config.toml
arch = "crnn"
model = "sound classifier"
dataset = "simulated modem signals in the audio band"
train_examples = 78125
gain_aug_db = 6
time_shift_ms = 50
input = "waveform_16khz"
targets = ["modulation", "symbol rate", "carrier"]
num_classes = [16, 5, 4]
norm = "batchnorm"
hidden_act = "hardswish"
channel_attention = "eca"
padding_mode = "reflect"
depths = [1, 1, 1]
kernel_size = 3
wave_channels = 64
wave_strides = [5, 2, 2, 2, 2, 2]
widths = [128, 128, 128]
rnn_width = 192
rnn = "lstm"
bidirectional = true
rnn_residual = false
rnn_layers = 6
mixing = "mixup"
loss = "cross_entropy"
optimizer = "muon"
muon_scale = "match_rms_adamw"
learning_rate = 0.004
momentum = 0.95
nesterov = true
orthogonalizer = "newton_schulz_5"
adamw_lr_other_params = 0.0015
max_grad_norm = 1.0
max_steps = 1300
batch_size = 64
epochs = 1.1
lr_schedule = "cosine_restarts"
final_lr_fraction = 0.01
warmup_steps = 60
weight_decay = 0.4
adamw_weight_decay_other_params = 0.05
Rows from block 2 of a small sound classifier, named by matrix and row number. Each number is 128 + 24 x the weight over its row's rms, rounded and kept within 0 to 255. All counts start at 0.
After each channel's rows are labels from the 100 clips, of 14976, where the channel reaches its highest value: "responds to" is what is common among them; "loudest band" is the band of the loudest frequency at the time of the peak. Only what is clearly more common there than usual is listed. The data: simulated modem signals in the audio band. In brackets: how many of the 100, against the usual share in percent.
# conv: width-3 conv, stride 2 (model.blocks.2.conv.weight, 128x128x3, each kernel summed), inputs 64-127

conv.93 [139 119 114 130 123 157 156 135 133 160 138 118 113 113  98 107 127 109 140 139 128 129 116 122  88  89 126 130 157 121 141 157 134 105 126 152 119 110 100 128 137 110 112 145 147 152  98  89 104 109 127  93 126 107 116 109 101 117  87 112  80 117 126 115]
responds to: carrier: 2.5 to 3.5 kHz (71 vs 25); burst (64 vs 30.2)
loudest band: 2000 to 4000 Hz (71 vs 41.4)

conv.99 [111 121 110 133 162 128 135 119 110 128 170 129  76  93  84 133  95 113 114 121 125 149 104 105 117 142 113 121 119 116 174 112 152 115 146 137 106 142 140 151 145 149 182  65 108 124 129 151 161 149 102 125 160 110 112 149  38 106 139  91 138 140 117 134]
responds to: carrier: 1.5 to 2.5 kHz (88 vs 25.4); burst (76 vs 30.2)
loudest band: 1000 to 2000 Hz (42 vs 9.5)

conv.52 [116 133 158  94 146 107 109 166 168 131 124  92 123 118 148 103 144 131 133 153 118 138  92 112 145 165 125 121 154 155 128 127 177 123 118 177 110 156 208 136 140 166 140 121 142 134 125 118 105 137  87 119 103 145 121 125 136 124 121 125 158 116 115 154]
responds to: burst (88 vs 30.2); carrier: 4.5 to 5.5 kHz (72 vs 24.6); frequency hopping (29 vs 5.9)
loudest band: 4000 to 8000 Hz (96 vs 49)

conv.46 [127  97 122 157 138 111 111 107 119 123 129 107 139 167 147 154 169  93 139 141  99 149 119  98 106  96 119 168 123 157 154 125 137 133  90 107 126 117  89 121 136  99  97 114  71 126 126 114  62 132  97 161 158 191 104 125 117 167 131 127 164 130 134 155]
responds to: carrier: 4.5 to 5.5 kHz (97 vs 24.6); burst (60 vs 30.2); FM speech (44 vs 6.7)
loudest band: 4000 to 8000 Hz (100 vs 49)

conv.68 [109  93 132 167 145 122 159 114 136 128 137  74 148 115 123  93 108 129 101 106 104 109 118 131 139 103  99 129  99 181 123 122 115 152 104 101 149 138  89 108 107 122 164 116 125 136 124 124  87 129 140  93 147 152 135 113 139 150  91  86 116 109 115 124]
responds to: carrier: 4.5 to 5.5 kHz (89 vs 24.6); frequency hopping (62 vs 5.9)
loudest band: 4000 to 8000 Hz (90 vs 49)

conv.89 [104 156 126 122 140 126 180 148 154 138 108 126 146 127 100 136 133 145 137 104 125  98  98 108 164 129 164 159 137 152 104 104 130 139 126 164 133 144 116 120 111 162 121 161 126 116 145 150 109  91 116 109 127 114 175 135 143 114 109 100 150 120  89 119]
responds to: burst (87 vs 30.2); carrier: 2.5 to 3.5 kHz (68 vs 25); frequency hopping (29 vs 5.9)
loudest band: 2000 to 4000 Hz (69 vs 41.4)

conv.3 [126  89  88 131  99 144 112 121 129  83 152 129 157 111 140 160 160 105 131 106 143 126 133 130 125 118  96 160 163 129 150 138 126  83 132 118 127 127 137 136 121 124 118  85 103 132 110 113 144 143 110 128 207 121 125 123  98 132 153 140 135 109 107  96]
responds to: carrier: 4.5 to 5.5 kHz (96 vs 24.6); frequency hopping (55 vs 5.9)
loudest band: 4000 to 8000 Hz (100 vs 49)

conv.73 [109 100  93 145 134 146  93 110 108 117 192 118 150 194  83 132 146 104 133 115 111 111 112 154  99 108 140 113 119 134 123 133 120 129 124 116 117 123 137 163 150 109 102 103 102 125 119  72  80  87 127 170 147 186 131 129 115 151 127 132 132  96  97 120]
responds to: carrier: 4.5 to 5.5 kHz (99 vs 24.6); burst (62 vs 30.2); FM speech (42 vs 6.7)
loudest band: 4000 to 8000 Hz (100 vs 49)

conv.95 [114  99  98 129 151 129  67 102 100 126 108  87 169 175  93 137 134 128 117 132  95 116 134 160  83 139 119 178 126 132 137 118 135 130 112 156 117 100  67 124 113  93 118 118 168 117 125 124 158 100 146  76 137 115 127  88 128 173  99  96 127 102 173 144]
responds to: carrier: 4.5 to 5.5 kHz (67 vs 24.6); 4-FSK (34 vs 6.4); 8-FSK (27 vs 5.9)
loudest band: 4000 to 8000 Hz (86 vs 49)

conv.48 [120 134 164 120 147 109 126 121 118 134 120 132 129 121 128 120 118 158 107 110  98  90 114  98 108 112 152 113 102  95  91 137 144 122 150 131 113  98 146 130 121 105 102 105 133 116 142 125 114 153 180 146 132 114 139 146 150 122 142  93 110 134  91  67]
responds to: carrier: 2.5 to 3.5 kHz (88 vs 25); 100 baud (37 vs 17.1)
loudest band: 2000 to 4000 Hz (99 vs 41.4)

conv.19 [132 141 115 122 114 191 114 120  66 108 119 135  92 121 123  97  97  91 116 128 123 105 124 130 135 103 131 102 126 129 127 133  89 106 101 109 127 138 121 143  86  83 118 144 160 109 113 112  95 148 142 110 159 114  82 146 107 107 122 153 113 129  93 155]
responds to: strong noise (71 vs 24.3); burst (69 vs 30.2); carrier: 4.5 to 5.5 kHz (54 vs 24.6)
loudest band: 4000 to 8000 Hz (93 vs 49)

conv.18 [ 97 131  99 153 121 130 119 115 101 101 102 106 122 104 100 113 149  96 136 142 104 123 115 100 106 118  82 118 123 131 103 117 103 150  82  80 164 151 120 109 156 123 111  93 125  89 116 123 123 113 122  89 121 177 133 132  99 111 124 133 124 122 131 149]
responds to: carrier: 4.5 to 5.5 kHz (92 vs 24.6); frequency hopping (26 vs 5.9)
loudest band: 4000 to 8000 Hz (98 vs 49)

conv.105 [117 114  86 127 116 181 130 136 108 105 121 115 120  89  88 119 129 100  95 113 139 100 128 110 128  75 116 140 130 115 140 136 134 108 127 100 110 119  99 122 143  82 122 153 148 118 111  89 121 145 178  64 158 101 104 127 103 116 145 111 146 118 118 131]
responds to: strong noise (72 vs 24.3); burst (60 vs 30.2)
loudest band: 4000 to 8000 Hz (90 vs 49)

conv.56 [175 130 110 111 156 141 127 108 133 136 134 123 155 140 139 144 141 101 122 131 110  91  97 114 117 132 111 120 108  80 149 121 120  86  98 112 134 147 136 154 122 121 139 109 102 151 131 129 115 116  78 131  64 129 103 186 137 102  92 137 139 105 137 162]
responds to: carrier: 1.5 to 2.5 kHz (62 vs 25.4); frequency hopping (33 vs 5.9)
loudest band: 1000 to 2000 Hz (36 vs 9.5)

conv.106 [127 111 186 121 111 166 142 149 132 133 135 134 107 112 160 105 140 160 115 144 125 122 121 128 166 141 105 153 135 129 135 174 135 140 143  95 114 111 135 126 105 169 116 169 159 164 117 163  90 109  66 117 113 151 160 143 118 144 151 109 143 131 129 142]
responds to: burst (71 vs 30.2); frequency hopping (59 vs 5.9)
loudest band: 1000 to 2000 Hz (43 vs 9.5)

conv.94 [161  90  98 134 103 123 113 109 132 112 136 124 145 109 114 137 106  71  98  76 108 112 133  94 122 137 121 181 138 140 118  98 140 110 133 121 157 114 128 159 173 138 109  69 126  89 131 150 140 133 143 110 201 151 136 149 107 100 114 122 123 142 127 158]
responds to: carrier: 4.5 to 5.5 kHz (99 vs 24.6); burst (70 vs 30.2); frequency hopping (53 vs 5.9)
loudest band: 4000 to 8000 Hz (100 vs 49)

conv.103 [114 124 158  99  98 115 110 132 145 136 139 149  75 130  98 112 104  98 105 139  68 126 171 132 120 114 146 119 110 137  96 139 156 182 101 133  76 142 157 154 109 122 139 130 129 121 161 113 178 125 143  96 157 103 117 138 112 102 159 126  94 108 165 163]
responds to: carrier: 1.5 to 2.5 kHz (72 vs 25.4); burst (70 vs 30.2); 8-FSK (33 vs 5.9); 4-FSK (26 vs 6.4)
loudest band: 1000 to 2000 Hz (34 vs 9.5)

conv.10 [150 131 149  92 109  86 109  74 144 156 167 152 105 149 115 133 139 107 192 136 142 131 120 155 157 104 148 101 110 127 140 152 162 169 104 136 157 153 122 104 138  75 108 116 115 134 124 132 134 135 107 128 136 110 156 130 119 134 161 121 115  95  90 101]
responds to: carrier: 2.5 to 3.5 kHz (91 vs 25); burst (85 vs 30.2); OFDM (34 vs 6.2)
loudest band: 2000 to 4000 Hz (99 vs 41.4)

conv.20 [132 158 137 173 107 166 150 157 195 118 124 156 171 156 152 138 133 119 157  82 143 112 138 104 128 135  84 111 156 162 142 157 138 123 133 164 143 139 121 144 168 126 119 125 124 136 149 140 147 120 124 136 103 129  95 141 149 118 112 125 157 104 120 185]
responds to: burst (72 vs 30.2); frequency hopping (29 vs 5.9); 4-FSK (27 vs 6.4); modulation: 8-FSK (26 vs 5.9)
loudest band: 2000 to 4000 Hz (72 vs 41.4)

conv.29 [ 95  96  97 148 115 195  58 128 114 161 114  96 113 100 180  85 149 124 172 119 116 123 122 111 116 131 111 122 125 138 127 107 156 107 138 130 146 138 110  96 136  85 128 114 124 120  84 101 125  97 111 129 111 118 122 139 125 138 101 102 125  80  85 132]
responds to: carrier: 1.5 to 2.5 kHz (82 vs 25.4); frequency hopping (54 vs 5.9)
loudest band: 1000 to 2000 Hz (46 vs 9.5)

conv.44 [127 141 141 131  80  84  90 134  90 162 141 122 123 132 110 150 128 107  88 108  95 112 109  89 109 168 119  88 141 128 111 138 115 129 125 124 121 158 100 113 115 110  88 115 122 157 110 115 157  84 145 134 141 127 188 137  90 126 137 142 115 120 161 149]
responds to: carrier: 3.5 to 4.5 kHz (55 vs 24.9)
loudest band: 4000 to 8000 Hz (86 vs 49)

conv.125 [114 121 125  99  86 113  69 146  69 152 123 118 148 115 127 117  73 122 103  80 117  77 113 132 146 138 143 129 164 107 152 114 155  97 128 125 109 153 151 146 101 100 131 119  93 106 164 166 178 144 175 126  88 152 147 134 137 127 141  63 111 158 112 135]
responds to: carrier: 2.5 to 3.5 kHz (66 vs 25); frequency hopping (62 vs 5.9)
loudest band: 2000 to 4000 Hz (77 vs 41.4)

conv.108 [137 140  99 129 114 175  99 158  98 105 144 124 112 161 154 157 151 161 148 118  90 114 153 112 139 141 102 107 163 145 152  81 136 140 135 103 134 150  89 113  94 143 148 106 128 110  88  68 161 133 113 163 110 134 147 135  91 124 124 118 113 118 141 115]
responds to: frequency hopping (78 vs 5.9); burst (62 vs 30.2); carrier: 3.5 to 4.5 kHz (53 vs 24.9); 50 baud (38 vs 17.5)
loudest band: 2000 to 4000 Hz (73 vs 41.4)

conv.49 [123 121 130 116 120 112  92 146 168  76  92  80  84 103 137 105 113 135 140 132 138 130 119 114 121 106 108  94 126 117 106 114 109  94 135 112 136 138 117 151 104 131 101 159 131 117 154  85 104 146 108 113 120 119 117 115 135 130 147 120  81  89 132 155]
responds to: strong noise (55 vs 24.3)
loudest band: 4000 to 8000 Hz (77 vs 49)

conv.37 [111 118 149 140  94 107 187 102 178  99 128 148 147 125 126 112 136 155 156 158 168 133 125 139 113 100 146  84 146 100 118 132 132  96 110 136 142 157 137 155 117 131 141  78 110 145 123 156 114 131 147 148 226 142 133 103 121 132 132 149 146  63 137 134]
responds to: carrier: 4.5 to 5.5 kHz (84 vs 24.6); frequency hopping (72 vs 5.9)
loudest band: 4000 to 8000 Hz (82 vs 49)

conv.2 [ 99  72 141 137 124 133 189 148 134 122 127  84 143 119 107 112  99 178  92 109 112 110 132 122 155 132 136 140 121 161 106 103 119 133 129 106 151  85 105 104 146 170 125 117 140  95 137 137 109 117 113 120 146 118 134 104 179 127 131 142 144 133 129 143]
responds to: carrier: 4.5 to 5.5 kHz (99 vs 24.6); burst (79 vs 30.2)
loudest band: 4000 to 8000 Hz (100 vs 49)

conv.51 [181 125 103 129 165 127 120 163  95 129  83 130  61 122 124 141 119  96 138 120 133 123 135 146 127 176  81 143 129 130 127 115  85 114 124  63  75 126 130 143 130  98 158  96 129 122 132 153 147 120 166 156 135 146 130 163 101 102 125 103 145 182 132 111]
responds to: carrier: 1.5 to 2.5 kHz (91 vs 25.4); burst (80 vs 30.2)
loudest band: 1000 to 2000 Hz (46 vs 9.5)

conv.45 [136  94 137  81 111 117 125 122 147 145 129  91  95 114 134 123 105 130 148 120 110 165 142 140 102  86 110 106 105  93 179 186 109 128 142 134 108  82  96 114 148 121  82 113 116  93 169 139 118 128 104 142 108 146 120 104 110  96 129 112  76 100 157 103]
responds to: carrier: 1.5 to 2.5 kHz (93 vs 25.4); burst (71 vs 30.2); OFDM (34 vs 6.2); FM speech (25 vs 6.7)
loudest band: 1000 to 2000 Hz (61 vs 9.5)

conv.17 [125  75 159 131 100 103 144 141 179 159 110 134 127 166 186 148 129 163 165 144 148 123 108 141 145 148 113 125  93 154 119 133 143 114 107 134 145 164 194 130 167 141 152 105 112 141 115 148 123 124 125 167 170 149 126 147 105 156 134 167 143 122 136 144]
responds to: carrier: 4.5 to 5.5 kHz (93 vs 24.6); frequency hopping (69 vs 5.9)
loudest band: 4000 to 8000 Hz (96 vs 49)

conv.25 [108 126 146 108 107 100 131 146 147 119 100 105 138 132 120  82 106 101 152 174 125 104 105 127 135 100 156 128  82 129 139 144 145 136 124 107 144 115 135 139 119 116 119 125 180 167 137 119 123 131 119 119 121 140  97 116 135 133 163 162  73 161 138 131]
responds to: burst (61 vs 30.2); frequency hopping (57 vs 5.9); carrier: 3.5 to 4.5 kHz (52 vs 24.9); 50 baud (41 vs 17.5)
loudest band: 4000 to 8000 Hz (86 vs 49)